config = dict(
    model='image classifier',
    dataset='simulated grey scan slices of phantoms with and without marks',
    train_examples=245000,
    image_size=32,
    crop_scale_min=0.8,
    horizontal_flip=False,
    targets=['part', 'finding'],
    num_classes=[4, 6],
    arch='vit',
    norm='rmsnorm',
    norm_position='pre',
    hidden_act='quick_gelu',
    mlp_ratio=4,
    head_dim=32,
    fused_qkv=True,
    bias='all',
    qk_norm=False,
    layer_scale_init=0.1,
    parallel_block=False,
    inner_norm=False,
    drop_path=0.05,
    patch_size=[4, 4],
    conv_stem=False,
    layers=6,
    width=256,
    positions='rope',
    pooling='mean',
    loss='cross_entropy',
    init='kaiming_normal',
    residual_init='none',
    optimizer='soap',
    beta2=0.95,
    learning_rate=0.00082,
    beta1=0.95,
    shampoo_beta=0.95,
    eps=1e-08,
    precondition_frequency=20,
    max_precond_dim=1024,
    one_sided=False,
    adamw_lr_other_params=0.0011,
    l1_shrink=0.03,
    max_steps=22700,
    batch_size=128,
    epochs=11.9,
    lr_schedule='cosine',
    final_lr_fraction=0.05,
    warmup_steps=1130,
    weight_decay=0.08,
    adamw_weight_decay_other_params=0.01,
)
Rows from block 3, named by matrix and row number. Rows with one number belong to one attention dimension. Each number is 128 + 32 x the weight over its row's rms, rounded and kept within 0 to 255. All counts start at 0.
# q: attention query, key and value (stacked) (model.blocks.3.attn.qkv.weight, 768x256, the q third), inputs 0-85
# k: attention query, key and value (stacked) (model.blocks.3.attn.qkv.weight, 768x256, the k third), inputs 0-85
q.81 [134 132 131 132 126 117 131 129 130 132 125 129 129 126 128 132 128 133 125 130 119 126 141 133 119 130 143 101 126 132 126  96 131 143 105 125 131 130  69 138 142 131 128 127 139 124 128 114 131 131 129 123 118 128 128 129 134 126 128 129 128 128 245 127 124 124   0 124 129 123 127 127 128  83 128 132 128 127 127 132 128 126 128 128 128 123]
q.82 [127 128 133 127 131 130 122 124 129 129 135 123 127 143 124 128 127 129 117 126 127 129 128 126 120 129 127   0 128 119 128 100 122 130  95 131 129 129 127 119 123 129 127 127 129 128 137 128 128 126 127 139 125 128 128 126 130 129 128 160 128 128 130 127 128 109   4 134 128 173  79 128 151 128 128 130 116 130 128 125 132 129 128 128 128 131]
q.83 [154 117 249 129 112 127 159 129 126 129 127 140 111  94  28 126 120 118  47 109 126 105 130 128  99 113 131 176 121 121 130 171  36 148 116  92 141 150  88 128 129 129 111 116 130 124 117 255 154 126 124 157  87 113 130 116 114 137 147 158 121 133 154 127 120  86 152 143 141 160  97 138 149 112 126 171 105 131 135  80 218 126 127 127 176 122]
q.84 [128 128 131 128 129 128 129 128 127 136 117 127 128 128 128 129 127 128 127 127 125 128 127 128 127 128 125   0 129 127 127 128 128 126 128 113 127 128 143 127 130 129 127 129 126 127 128 138 128 128 128 168 127 128 128 128 128 128 128 123 127 128  60 127 127  22 128 126 128 123 128 130 125 129 128 128 148 126 128 226 126 131 128 129 128 128]
q.85 [ 78 164 148 130 190  92 103 134 135  26 115 154 120  35 113  36 113 129  99 129 129 132 117 170  95 112 119 138 119 132 106 180 110 122 134 150 138 156  87 132  79 116 123 157 118 126  84 151 111 129 129 119  81 125  99 121 125  91 141 230  99  85 136 124 138 132  96  75  95  25  98 122 131  80  91 133 121  92 111 119 157 119 150 142 191 170]
q.86 [ 89 149 133 122 123 121 124 203 152 122 145 182 165 131 166 150 118 128 113 151 134 127 136  94 106 163 180 149 128 123 121 192 131 146 138 136 133 136 133  69 131 145 114 142 152 108 149 143 124 127 122 131 127 111  83 130 135 148 128 112 159 128 133 122 110 135 127 115 136 204  80 128 128 112 132 239 124 131 130 167 122 116 129 123 156 150]
q.87 [152  89  59 170 142 126 160 124 129  46 103 115 173 121  71 144 114  66 128 145 135 125 129 125 126 154 135 154 143 123 119 124 128 125 133 104 109 126 130 140 135 124 128 129   0 129  38 139  54 141 127 118 126 130 113 116 128 141 139 113 119 113 142 142 124 225 109 100 135  87 127 116 117 132 124 112 145 121 131 111 116 126 107 169 127  99]
q.88 [105 130 134 110 106 127 124 112 129 126 128 132 129 123 121 135 121 141 125 132 128 130 129  88 119 132 131 123 124 127 124 119 138 138 223 133 122 107 133 126 130 130 130 128 123 131 131 125 130 130 125 111 133 127 129 128 110 127 131 126 125 129 139 127 130 128 129 130 130 135 131 136 134 122 131 120  57 126 130 161 127 117 138 126 135 129]
q.89 [132 200 114 119 122 129 138 126 139 128 132 126 129 143   0 119 106 129 121 131 125 125 117 129 130 132 119 255 131 126 116 132 135 130 123 135 115 128 141 123 126 130 128 117 131 124 129 114 129 136 121 124 114 128 121 125 115 129 127  97 137 127 127 128 129 181 129 192 129 177 128 128 108 241 140 113 131 129 129 124 230 150 127 132 127 145]
q.90 [120 140  96 130 132 134 161 127 122 131 126 117 128 127 145 133 130 118 120 127 123 123 120 126  81 136 120  87 120 133 128 135 124 122 110 133 118 106 139 133 129 129 133 126 130 127 129 130 131 127 126 124 129 137 129 128 127 129 130 130 126 128 235 130 132 124 255 129 112 146 120 121 104 141 128 138 116 130 131 126 128 124 129 129 135 129]
q.91 [124 128 129 132 129 125 131 128 130  90 128 127 128 131  70 127 124 131 131 125 132 131 126 125 144 130 129 129 127 129 129 147 126 127   0 123 127 135 123 128 124 128 127 135 128 127 129  66 132 128 127 131 146 126 128 125 130 126 129 128 129 127 104 130 121 255 130 127 123 131 129 127 129 115 133 115 129 127 130 127 127 130 130 129 130 130]
q.92 [127  91  41 143 127 164  87 122 161 145 176 149 133 147 134 111  95 127 135 130 115 144 142 182 108 128 104 130 116 119 160 156  96 129 150 125 176 133 112 120 124 128 103 118 132  90 170 108  87 122 117 127 119 127 126 127 162 129 139  79 122 144 127 128 158 156 255 255 120 143 143  81 161 119 111 115 139 123 162 111 146 128 116 100 132 153]
q.93 [125 118 128 170  85 115 123 157 147 127 158 195 158 125 118 149 134  81 144 143 128 255  97  95 155 131 147  91  85 136  77 152 109 139 135 155  86 116 169  92 111 121 119 136 127 145  73 147  72 159 111 148 131 114 124 128 134  73 111 131 105 127 113 112 103 122 126 136 205 128  75 109 154 189 129 167 152 113 129 104  76 115 128 135 146 118]
q.94 [146 103  99 115 126 128  96  55 132 101 128 110 124 149 147  96 148 139 148 104 131 142 140 121 124 128  93 105 128 135 132 195 122 118  76  28  63 107 103 132 125 104 119 117 133 191 129 151 205 115 122 149 108 130 143 130 158 137 138 145 103 149 155 251 122 129 213 105 134 140 114 124 165 115 138 106 108 119 118 155 178 120 111 136 166 126]
q.96 [128 120 103 128 128 128 162 125 128 194 128 129 128 127 121 129 135 133 124 130 126 134 125 127 152 120 104 202 128 117 130 166 119 128 124 133 129 149 129 128 112 126 130 126 133 129 127 125 141 129 126 109 128 131 136 127 124 126 137 129 125 129 129 128 127 138 126 153 132  44 131 123 127 128 128 255 131 128 128 131 126 128 130 128 140 131]
q.97 [128 147 120 121 129 127 130 128 129 128 128 131 128   4 128 109 128 126 126 127 124 133 129 128 129 133 100  94 127 130 128 113 129   0 128 121 129 129 130 115 127 126 128 138 128 126 128 160 126 126 127 146 125 129 127 126 129 128 121 129 134 128 114 128 128 132  76  75 126 124 130 140 128 115 134 130 176 130 127 255 128 124 128 128 128 191]
q.98 [127 124 129 133 127 133 123 127 126 128 140 128 131 214 130 109 128 127 128 131 128 130 129 115 140 116 125 125 128 125 127 118 130 128 214 127 129 137 128 126 119 129 132 130 127 126 119 129 134 128 127 149 129 120 111 126 130 128 127 128 126 127 128 125 123 140 129 146 127 126 139 168 122 127 129 134 138 129 129 123 143 129 126 129 131 122]
q.99 [116 109 134 141 141 120 150 137 138 112 124 112 131 184 136 137 127 155 130 128 124 140 132 119 105 138 161 121 196 132 132 135 115 123 111 129 103 255 131 123 101 131 120 125 120 125 124 165 150 130 112  87 128  98 133 129 120 128 122 128 127 146 137 160 148  37 255 232 219 126 173 158 103  65 126 122 132 131 126 139 168 154 122 123 169 162]
q.100 [145 122 167 121 126 149 113 129 128  43 255 150 130 113 153 142 152 144 125 133 119 138 132 123 142 158 115 148 104 137 117 176 142 121 255 135  89 124  91 126  94 109 131 129 125 120 119 146 115 142 130 115 102 169 135 123 131 130 125  70 129 123 120 127 152 177 132 208  83  43 154 122 101 165 124  96 255 127 120 157 129 127 131 123 152  99]
q.101 [139  85 113 135 119  94 133 192 131  99 106 121 141 134 131 161 146 108  76 127 126 134 135 141 129 161 194 224 139 138  95  87 137 123 112 119 131 143 194 137  88 116 138 126 123 143 155 127 120 133 161 114 129 135 117 140 134 136 160 128 119 136  91 156 108 122  46 114 149 126 125 133  92  80 127 112  98 153 123 135 142 135 109 124 114 153]
q.102 [ 95 150 173 118 134 117 130 119 124 112 146 137 125  98 192 162 177 124 132 133 179 100 128 136 136 137 122 127  58 125 129 188  89 135 121 126 119 112  74 132 167 122 178  86 116 143 159 152 107 126 131 105 127  81 129 122 133 119 148 131 133 117 128 124 126 111 118  90 115 137  92 139 126 102 118 122  95 140 180  91 203 124 124 135  58  97]
q.103 [140  99 122  28 122 122 171 109 119 196 116 148 136 195  86 177 147 135 137 187 167 128  66 143 150 103  56 183 103 131  37 128 109 120  60 129 131 129 120 173 123 128 138 127 127 173 129 115 121 149 228 113 168 138 160 124 145 145 122 149 119 129 104 121 143 129  90 100 101 136 134 162 126 126 150 113  84 168 120 128 101 157 119 188 153  97]
q.104 [130 131 128 128 128 127 243 124 128 255 129 128 128 160 132 128 129 127 128 129 128 130 124 126 129 122 126 255 128 129 129 128 127 130 129 127 127 129  95 128 123 128 128 126 128 128 125 129  88 126 128 123 131 125 128 127 126 128 129 127 128 129 127 125 122 130 136 140 128 124  47 127 109 127 126 128 130 130 127 127 159 126 125 127 130 124]
q.105 [128 237 173 118 127 126 135 130 125  30 144 132 133 127 129 148 132 127 129 125 129 138 125   1 128 126 127 145 125 117 127 123 132 139 124 136 132 132  82 136 127 128 124 131 128 127 128 131 132 131 128 130 132 130 128 129 132 124 124 124 127 129 128 129 124 125  92 126 133 151 191 131 124 148 136 129 255 129 129  91  95 132 134 127 126 130]
q.106 [126 124 131 128 101 127  85 132 125  15 144 133 128 121 143 128 118 123 128 128 132 135 125  71 133 127 119 136 129 130 127  91 126 122 130 123 128 128 128 121 114 127 130 128 125 134 119 255 129 130 124 140 128 129 131 130 129 129 121 136 124 128 119 109 128 127 255  78 127 128 137 127 131 134 129 124 109 128 131 125 121 129 128 125 127 189]
q.107 [131 122 168 130 126 117  90 149 184 100 128 122 130  42  96 129 132 106 128 127 134 127 138 126 138 120 187  87 109 125 110 144 157 109  72  93 104  51 116  76 144 128 128 104 100 128 135 170 152 123 123 164 117 106 128 125 128 160 124 126 150 163 143 154 147 134 134 107 123 142 132 131 152  63 129 156 135 150 120 104 255 122 132 124 128 170]
q.108 [129 141 142 126 143 135 154 100 107 149 141 122 158 119 137 116 127 128 125 128 123  86 129 143 132 129 147 108 127 148 108 128 116 128 155 119 172 100 125 104  93 121 125 124  98 146 131 136 134 159 121 111 136 103 112 116 121 123 126 123 128 129 183 134  96 112 131 135 139 143 141 112 127 123 133 115 128 135 133 132  86 130 127 127 131  51]
q.110 [124  87 192 135 124 106 131 133 142 151 133 109 137 171 129 115 156 113 118 126  97   0 127 121 127  81 107  59 165 126 139 121 132 217 141 220 144 109 110 135 104 127 131 132 105  96 125 131 144  76 175 122 121 135 113  77 120 159 219 141 123 134 141  75 116 135 136 119 131  95 112  80 131 119 141 116 143 140  79 165 131 171 118 131 136 111]
q.111 [126 120 125 128 128 128 255 127 128 127 116 127 129  94 129 118 119 130 127 125 137 124 129 128 128 138 129 229 123 128 143 124 129 127 134 127 131 129 124 122 133 126 128 128 123 126 126  78 131 125 128 136 129 129 123 128 132 128 126 129 128 131 129 127 127 210 123 135 129  14 114 127 129 130 129 126 122 127 127 121 135 122 129 126 129 129]
q.112 [128 128 108 133 127 128 128 128 124 129 125 117 128 115 127  54 125 129 130 126 128 126 115 159 187 128 127 101 128 121 127 125 130 132 117 124 130 125 132 131 132 125 129 130 130 129 131 128 133 134 127 127 119 128 122 132 131 127 136 128 130 130 118 132 124 110 125 128 126 125 124 128 127  74 128 129 129 132 127 178  71 127 130 129 128 130]
q.113 [126 125 121 123 129 127 128 131 126 135 125 128 128 198 136 128 127 126 125 127 122 129 128 125 124 128 127 164 131 124 129 108 127 125 125 132 128 144 155 130 122 127 126 128 124 132 117  88 130 125 128 117 128 128 130 127 124 118 135 109 128 124 133 125 134  33  82 129 128 245  71 133 114 128 130 249 126 129 133 133 129 129 131 128 137 108]
q.114 [128 151 124 143 131 130 100 130 120 128 123 129 126 130 132 130 138 115 129 126 126 125 123 127 137 120 128   0 129  78 128 121 118 113  80 125 130 126 141 123  88 122 123 127 125 129 119 119 135 125 128  71 132 128 128 131 133 129 127 122 124 127 253 131 120  60 125 126 131 135 146 129 133 134 131  60 119 126 127 107 131 124 130 127 127 128]
q.115 [155 136 133 133 128 133 151  88 107 235 136 128 128 132 134 255 143 130 129 112 120 169 129  78 129 127 166 142 122 116 124 128  84 140 138 137 106 116 113 128 132 131 139 125 122 124 139  72 152 105 129  89 135  99 146 128  94 132 122 153 121 128 125 201 124 118 139 129 159 123   0 110 124 134 132 141 129 143 127 183 117 139 144 128 114 119]
q.116 [125 123 141 191 117 126 131 142 139 132 122 130 128 122 100 130 126 131 127 125 119 125 128 127 110 121 255   0 123 123 136 130 111 135   5 129 134 122  28 117 119 132 142 128 133 128 131 145 131 110 127 139 133 128 114 132 128 129 128 255 125 121 137 118 125 115 128 255 120 133 145 126 136 135 123 119 173 128 128 137 136 117 131 123 123 127]
q.117 [128 107 111 108 114 206 112 136 159 153 162 136 124 100 153 117 122 110 137 138  72 124 154   7 136 197 125 147 153  20 112 126 141   0 121  75 126 188 132 100 121 125  87  79  60  91 124  85 226 145 137 111 122 122 145 129 143 139 144 139 162 127 178 127 135 139 140 159 177 178 177 123 128 151 171 131 130 158 128 164 130 179 146 125 131 143]
q.118 [175 119 117 111 122 104 128 129 137 121 109 106 131 179 129 128 160 131 125 138 162 128 127 137 134 255 135 128  52 169  92 128 135 128 102 108 142 113  47 133 199 112 111 152  96 138 109 112  78 109 113 112 114 128 141 114 107 143 108 139 123 119 128 120 159 127 116 107 118 135 106 190 138  50 127 170 130 124 130 113 106 131 111 180 144 136]
q.119 [126 115 111 154 120 127 122 134  75 137  38  81 131 129 126 128 133 162 135 131 128 189 144 123 109 233 145 125  77 140 112 132 120 165  72 129  98 129 171 136 128 181 130 138 111 162 129 113 123 163 105  91 102 128  81 166 133 103 136 164 119 129 252 101 126 106 143 131 161 128 184 114 128  16 120 194 139 133 123 124 170 158 130 127 132 154]
q.120 [129 131 127 131 139 134 136 128 128 122 255 133 126 106 125 130 127 126 129 124 124  91 136 136 131 116 129 128 176 140 129 133 150 126 133 128 125 117 128 127 129 127 121 148 118 129 127 129 125 127 130 128 126 126 124 125 130 124 126 126 128 128 153 129 126 128 129 111 112 122 128 132 188 134 139 160 128 118 127 149 118 137 129 131 123 140]
k.81 [129 127 130 127 127 129 117 129 129 136 131 128 131 127 130 131 127 129 128 128 128 129 130 126 121 126 128 128 128 128 128 127 122 129 255 128 128 128 130 128 132 126 127 129 127 127 128 143 134 126 128 130 125 127 125 129 132 126 131 127 128 128 255 128 129  84 180 129 125  79 119 126 128 124 128 129 128 128 127 130 126 128 128 124 128 130]
k.82 [120 137 135 137 129 126 133 128 119  95 144 134 126 255 114 120 128 125 136 129 128 130 130 128 123 118 125 134 128 127 127 128 123 130 201 135 125 128 128 131 119 123 128 123 127 126 128 139 124 128 130 121 128 127 122 127 129 125 120 137 128 131 132 128 127 133 127 127 128 114   0 124 122 126 132 133 116 127 128 126 128 129 125 133 123 141]
k.83 [166 121 128  88 139 152 152 128 113 126 132 143 127  98 129  66 126 141 120 122 128 115 127 159 175 120 124 125 109 127 131  92 126 119  84 111  98 121 132  86  99 141 144 120 134 131 105 128 175 132 118 134 118 129 135 147 146 123 129 108 124 133 136 126 135 163 116 120 115 111 195 121 137 137 131 127 180 128 126 134 139 105 125 128 127 129]
k.84 [128 128 129 128 128 128 128 128 128 127  38 128 128  80 128 126 128 127 126 128 126 130 128  34 128 129 126 128 128 129 128 127 129 128  94 136 127 120 139 127 126 128 128 128 128 129 128 131 128 128 128 128 128 129 128 128 128 129 128  99 128 128  80 128 128  24 146 134 127 128 139 128 127 128 128 255 164 127 127 127 126 128 127 128 129 139]
k.85 [155 103 186 129 127 129  79 133 123   0 124 126 126 142 122 133 131 144 121 143 128 106 138 184  94 117 128 129 114 155 127  75 134 117 255 133 113 121  98 129 164 124 132 130 134 129 126 127 129  59 111 136 127 128 125 133 130 129 133 201 117 130 157 128 141 104 119 128 120 121 164 124 255  60 134 117 177 122 122 147 113 155  93 142 141 127]
k.86 [113  42 120 132 106 118 128 122 124 173 141 139 103 145 110 120  96  96 145 140 149 125 148 187 125 122 126  93  79 141 142 101 134 158 136  90 108  96 129 125 210 144 145 130 120 155 129 115 123 131 111 122 157 139 157 131 125 122 127 128 129 139 111 123 157 255 101 128 131 140  90  66  32 123 127 135  96 105 123 130 112 121 120 132 132 133]
k.87 [108 103  70 139 103 161  88 148 130 121 124 128 120 239 106 123 125 117 130 118 130  36 127 147 121 121  75 100 133 135 127 114 115 122 129  50 125 153 138 129 141 148 121 136  77 158 180 146 107 132 125 111 107 126 149 141 112 127 142 140 139 118 129 127 124 135  94  89 141 142  21 148 147 193 148  47 135 121  89  87 135 217 113 134 129   0]
k.88 [128 132 114 123 125 130 128 128 128 129 128 131 129 141 128 127 125 132 131 128 126 129 130 141 148 128 121 128 127 128 126 131 129  99 130 135 129 131 127 122 128 127 129 130 129 130 127  30 130 128 130 112 128 132 129 128 126 128 131 132 126 128 255 128 127 150 127 127 127 135 128 129 128 121 127 127 134 126 128 129 135 127 127 127 128 122]
k.89 [129 137  89 129 128 128 127 129 128 130 133 125 129 127 255 126 128 128 127 126 128 106 128   0 129 134 128 128 127 128 128 130 135 129   0 134 127 130 143 135 127 127 129 128 128 127 127 148 128 129 128 128 126 127 127 126 129 127 129 153 128 128 132 131 127 128 124 130 124 255 127 128 124 126 128 210 125 128 128 211 125 129 128 129 128 128]
k.90 [128 130 106 124 132 144 191 147 152 156 160 144 127 141 227 110 122 133 131 101 124   0 134 121 162 146 129 138 154 115 131 118 143 118  24 144 106  99 126 113 125 134 135 122 130 131 129 167  77 129 128 129 133 120 135 127 137 129 128 120 126 118 255 124 122 102 122 149 123 115 150 184 137 124 131 108 144 140 127 116 139 126 129 125 131 128]
k.91 [128 126 128 130 128 128 135 128 130 126 128 128 130 123 144 127 129 127 133 128 124 125 129 126 118 125 130 128 130 134 127 126 132 128 113 111 131 126 130 126 137 126 128 130 128 128 127 126 128 128 128 129 126 126 128 127 128 128 130 135 128 127 134 128 128 255 123 131 127 134 127 132 128 127 137 122 125 126 127 128 127 127 128 129 126 126]
k.92 [132 149  71 124  85 124  70 105  94  56  78 131 123 128 114 116 123 111 119 144 160 135 145  62  71 135 142 128  66 133 123 195 144 114 149 191 124 188 126 107  90 123 121 146  99 121 117 181 114 132 135 127 126 128 131 123 132 102  59 165 108 127 137 133 117 146 131 132 139 181 114 151 168 122 102 136 146 141 153 255  65 112 135 136 129  94]
k.93 [125 115 119 178  57 115 133 104 132 150 111  58 115 143 121 129 122 110 165 132 133 141 118 167 107 119 147 122 131 134  77 134 105 106 158  97 125 124 191 122 148 145  98 132  87  94 153 113 131 104 125 119 152 132 126 140 124 148 110 128 145 123 125 118 150  96 161 139 149 110 113 127  96 147 128 147 152  76 123  90 135 115 122 133 127 135]
k.94 [183 130 133 117 128 124 149 121 143 142 133 144  92 161 149 119 116 111 128 108 130 124 161 120 237 120 115 127 114 110  89  57 128 131  44 209 161 175 153 125 113 184 137 121 129 124 147 182 100 131 122 134 142 133 127 112 100 122  91  70 118 133 117 143 134 188 107 139 130 128 130 156 126 191 133 139 143   0 103 128 141 133 119 155 151 120]
k.96 [126 138   0 130 128 128   7 128 128  92 127 129 128  26 129 134 128 128 127 128 127 127 129 127 127 128 124 112 128 129 128 128 128 128 133 129 129  28 240 131 125 129 128 131 126 128 128 147 127 128 128 130 128 127 129 128 129 127 128 127 128 128 132 128 129  87 128 128 127 126 145 128 133 239 128 128 142 128 127 169 255 125 128 129 128 127]
k.97 [129 128 119 133 128 127 122 129 129 123 125 124 128 151  99 130 129 125 127 128 129 127 128 128 124 124 129 128 136 129 128 129 127 126 128 129 128 127 127 126  20 128 128 128 129 135 128 128 127 130 126 129 128 129 128 129 128 128 127 128 128 127 216 127 127  66 125 136 127 129 134 127 129 128 122  23 121 128 128 124 249 129 128 127 128 129]
k.98 [132 127 130 124 132 131 127 124 123 134 130 122 126 131 125 138 130 129 124 129 128 129 127 130 132 138 128 148 125 125 128 127 131 152 131 148 130 106 121 123 127 127 124 118 128 125 126 162 143 135 128 127 136 128 129 129 115 127 136 136 127 122 255 127 118 128 130 120 132 130 130 128 184 128 127 128 128 128 129 132 154 127 130 128 121 128]
k.99 [134 198 126 217 113 125 148 110 129 108 159 145 127 141 113 119 135 117 125 152 133 121 133  97 127  97 125 129 135 134 128 217 135 139 170 136 128 135 255 128 126 110 130 151 129 132 121 255 116 155 128 118 127 129 125 107 130 124 134  99  94 122 124 132 130 183 123 144 129  97 190  89 143 168 161 173 163 119 131  32   0 131 146 132 144  84]
k.100 [122 127 164 129 125 121 107 128 131 134 133  79 140 173 174 129 123 114 136 120 133 110 163 103 135 202 119 125 123 125 112 159 125 146 162 122 139  98 130  65 126 134 129  71 122 119 130 120 129 154 139 125 132 104 121 126 125  93 130 137 132 136 162 119 158 219 123 123 126 150   0 117 124  83 149 134 112 123 111 122  89 121 134 127 129  96]
k.101 [160 155 210 104 128 127 107 131 155  47 123 179 124 122 128 120 126 122 135 138 117 126  93 134 145 157 100  78 118 157 133 140 136 121 154 131 123 142 130 122 130  83 131 149 132 125 117 157 158 125 127 208 126 141 117 122 120 133 137 150 129 117  98  90 110 214  92 121 123 109 129 137 102 115 117 106 140 116 137 116 125 128 160 106  60 195]
k.102 [130 128 109 136 124 113 125 122  23 120 121 106 129  98 120 143 129 117 140 128 127  87 184 131 128 182 144 124 128 132 139 137 125 121  73  94 158 126 122 132 129 114 125  99 150 100 121 157  28 114 169 189 123 122 120 115 136 151 145 140 122 137  70 150 124 129 108 151 128 103 117  83 129 123 146 114 130 139 127 133 131 133 197 122 128  29]
k.103 [163 150  64 133 150 128 118 140 123 109 165 127 133 110 147 112 138 140 147 110 113 110 142 130 133 133 150 134 120 158 128 123 113 122 139 166 133 122 144 122 107 117 108  91   0 130 121 138 168   0 145 149 127 128 133 127 116 141 127 121 119 128 136 166 102 164 125 108 119 116 164 105 140 118 131 112 123 108 113 112 210  60 144 140 134 132]
k.104 [127 131 127 129 128 129   0 126 116 118 129 132 127 140 124 122 133 126 135 128 127 122 128 250 132 122 123 129 129 135 129 133 131 125 197 133 126 128 128 128   0 128 131 128 129 128 122 126 129 132 128 124 124 120 123 128 125 129 129  79 128 126 124 131 128 137 130 131 133 118 141 128 130 139 121 131 139 128 133 124 155 124 128 130 128 172]
k.105 [127 131  75 125 127 129 127 126 130 125 125 142 128 129 128 128 129 130 127 128 128 206 127 124 151 126 183 129 128 127 128 145  86  98 127 135 129 120 136 129 115 129 130 128 137 127  88 146 130 132 130 118 126 123 132 130 127 127 128 109 128 129 127 129 132 255 163 124 133 135 129 128 133 128 128 126 116 124 129 124 131 123 126 128 128  95]
k.106 [129 128 128 128 125 127 124 128 133 128 127 129 128 131 127 125 128 127 129 129 128 130 125 128 130 128 129 127 132 127 128 132 126 134 128 130 127 127 128 129 128 128 129 131 125 124 131 126 130 129 127 127 127 127 128 128 123 129 128 131 130 129 128 128 129 126 131 136 129 127 119 128 130 127 128 128 160 124 126   0 129 123 126 127 126 128]
k.107 [144 135 158 124 140 129 188 127  91 153 140  96 118 135 137 130 130 133 132 128 128 169 128 161 128 136 140 138 117 140 129 132  67 131  87  97 131  39 154 128 141 140 157 121 123 137 113 125 104  63 128 152 132 113 121 155 126 145 128 140 138 122 117 125 116   0  64 135 141 135 255  96 128 122 129 107 114 126 109 107  53  89  78 129 155 128]
k.108 [ 87 127 108 128 107 131 149 148 125 121 130 133 129  97 127 123 117 130 128 131 125 126 126 180 113 124 139 142 128 124 129 117 135 166 147 134 114 116 131 129 155 152 145 134 126 128 129 193 129  68 130 152 148 133 129 133 131 117 115 156 130 129 233 127 142  76 127 132 115 142 141 146 118 100 113  94 132 126 121 139 166 159 113 176 121 135]
k.110 [ 94 163 117 126 128 123 148 127 128 157 152  93 133 130  69 106 142 129  56 124 110 137 155 123 125 191 109 152 130 121 167 130 119  97 159  46 158  90 107 144 173 118 118 115 127 127  98 139 148 112 128 154 122 154 119 146 122 146 107 140 111 118  72 138 124 133 163 121 123  60 183 134  42 131 136 152 130 154 119 182  71 125 137 131 124 132]
k.111 [127 128 131 124 132 128 122 131 127 128 126 128 128 128 128 129 128 130 127 127 128 124 128 121 127 131 126 118 125 132 121  74 124 134 126 126 128 105 129 129 128 130 127 129 129 128 129 125 128 132 128 119 125 129 123 130 127 128 125 116 125 125 127 133 128   0 129 126 127 137 131 129 122 128 128 131 126 131 128 126 128 129 130 128 132 126]
k.112 [128 125 126 115 128 127 242 127 128 178 127 126 128 129 128 178 128 128 129 128 130 129 129 127 129 129 126 127 128 128 128 143 128 129 128 130 127 142   0 127 129 128 128 129 128 126 129 128 126 107 128 125 125 125 128 127 128 128 129 129 133 128 255 132 127 134 126 104 128 137 129 127 126 130 130 126 159 128 127 128  13 129 129 127 129 134]
k.113 [127 132 127 128 128 128  84 129 128 117 127 129 128 181 130 162 128 128 128 127 129 129 128 126 121 127 123  96 127 129 128 130 128 129 172 137 128 129 255 129 111 128 127 128 129 128 127 131 128 126 127 127 129 128 127 129 128 126 128 128 128 129   0 127 129 129 148 125 126 172 141 127 129 186 129 127 128 129 127 126 129 125 125 128 128 128]
k.114 [130 127 130 125 128 128 127 128 126 131 128 124 130 122 130 120 127 130 132 129 127 129 128 136 133 127 126 121 126 128 128 132 135 131  82 138 133 134 129 126 132 117 125 125 131 129 131 127 128 127 129 127 122 127 122 125 128 128 131 143 126 127 106 134 126 255 125 124 129 123 130 128 127 132 131  51 152 135 117 150 160 124 129 126 127 132]
k.115 [130 149 126 126 130 125 115 129 140 136  89 133 128 120 127 125 124 126 130 121 127 111 128 182 119 204 128 122 128 131 124 128 105 113  75 145 122 127 129 131 121 123 128 128 127 120 109 115 123 103 123 159 123 129 112 123 129 126 121 123 129 127 153 107 131 111 129 137 127 148 114 126 111 121 129 144 139 132 123 127 209 122 128 120 128 124]
k.116 [122 128 141 130 126 130 133 128 147 126 131 123 128 151 128 131 135 123 124 131 120 126 128 135 130 131 134 255 128 128 125 125 116 130 139 142 132 119 142 128 129 125 129 126 117 129 128 129 127 124 121 132 124 126 131 124 144 128 128 128 128 129  72 129 128  43 138 130 130 147 163 128 118 131 139 130 128 118 130 149 125 133 126 128 124 125]
k.117 [138  97  88 147 108 126 127 111 155 160 123 138 134 101 108 140 107 116 115 101 147  99 109 121 103 145  61 103 129 137 121 192 107 159 176 143 138 154 144 126  96 130 120 112 123 129 198 120 135 126 116 163 128 129  44 136 134 137  96 146 104 123 142 157 143 202  96 122 126 136 106 123  97 131 152 136 125 120 133 121  86 138 125 122 140 142]
k.118 [136 147 128 153 146 131 128 142 127 141 119 131 128  52  79 116 159 134 168 139 140  22 121  92 118 135 136 165 128 114 123  72 163 130 117 149 128 129 117 108 116 133 136 120  46 109 142 181 143 112 131 126 131 129 126 110 105  94 113 144 136 116  93  77 104  86 116 148 135  88 112 122 126 175 105  55 168 143 121 122 157 130 157 120 122 126]
k.119 [104 101 129 128 175 132 105 132 134 127 127 147 130 170 135  93 128  99 112 136 128  97 129 133 107 176 126 107 123 108 140 131 102 107 131 120 105  19 135 119  64 118 133 185  87 135 111 133 158 133 145 124 138 160 121 137 126  98 128 154 136 141 113 194 143 146 153  56 123 130 125 136 124 128 136 116 109 128 125 127 161 112 129 107 154 119]
k.120 [131 134 125 124 123 131 113 134 126 165 130 121 131 195 129 137 128 127 129 131 128 137 132 126 123 134 130 132 127 134 133 127 128 184  11 127 130 129 128 128 130 128 131 129 120 133 128 127 130 123 127 128 130 128 129 130 133 127 128 130 127 129 255 126 134   0  95 128 132 129 138 126 134  59 126 255 109 127 129 126 131 130 128 128 128 124]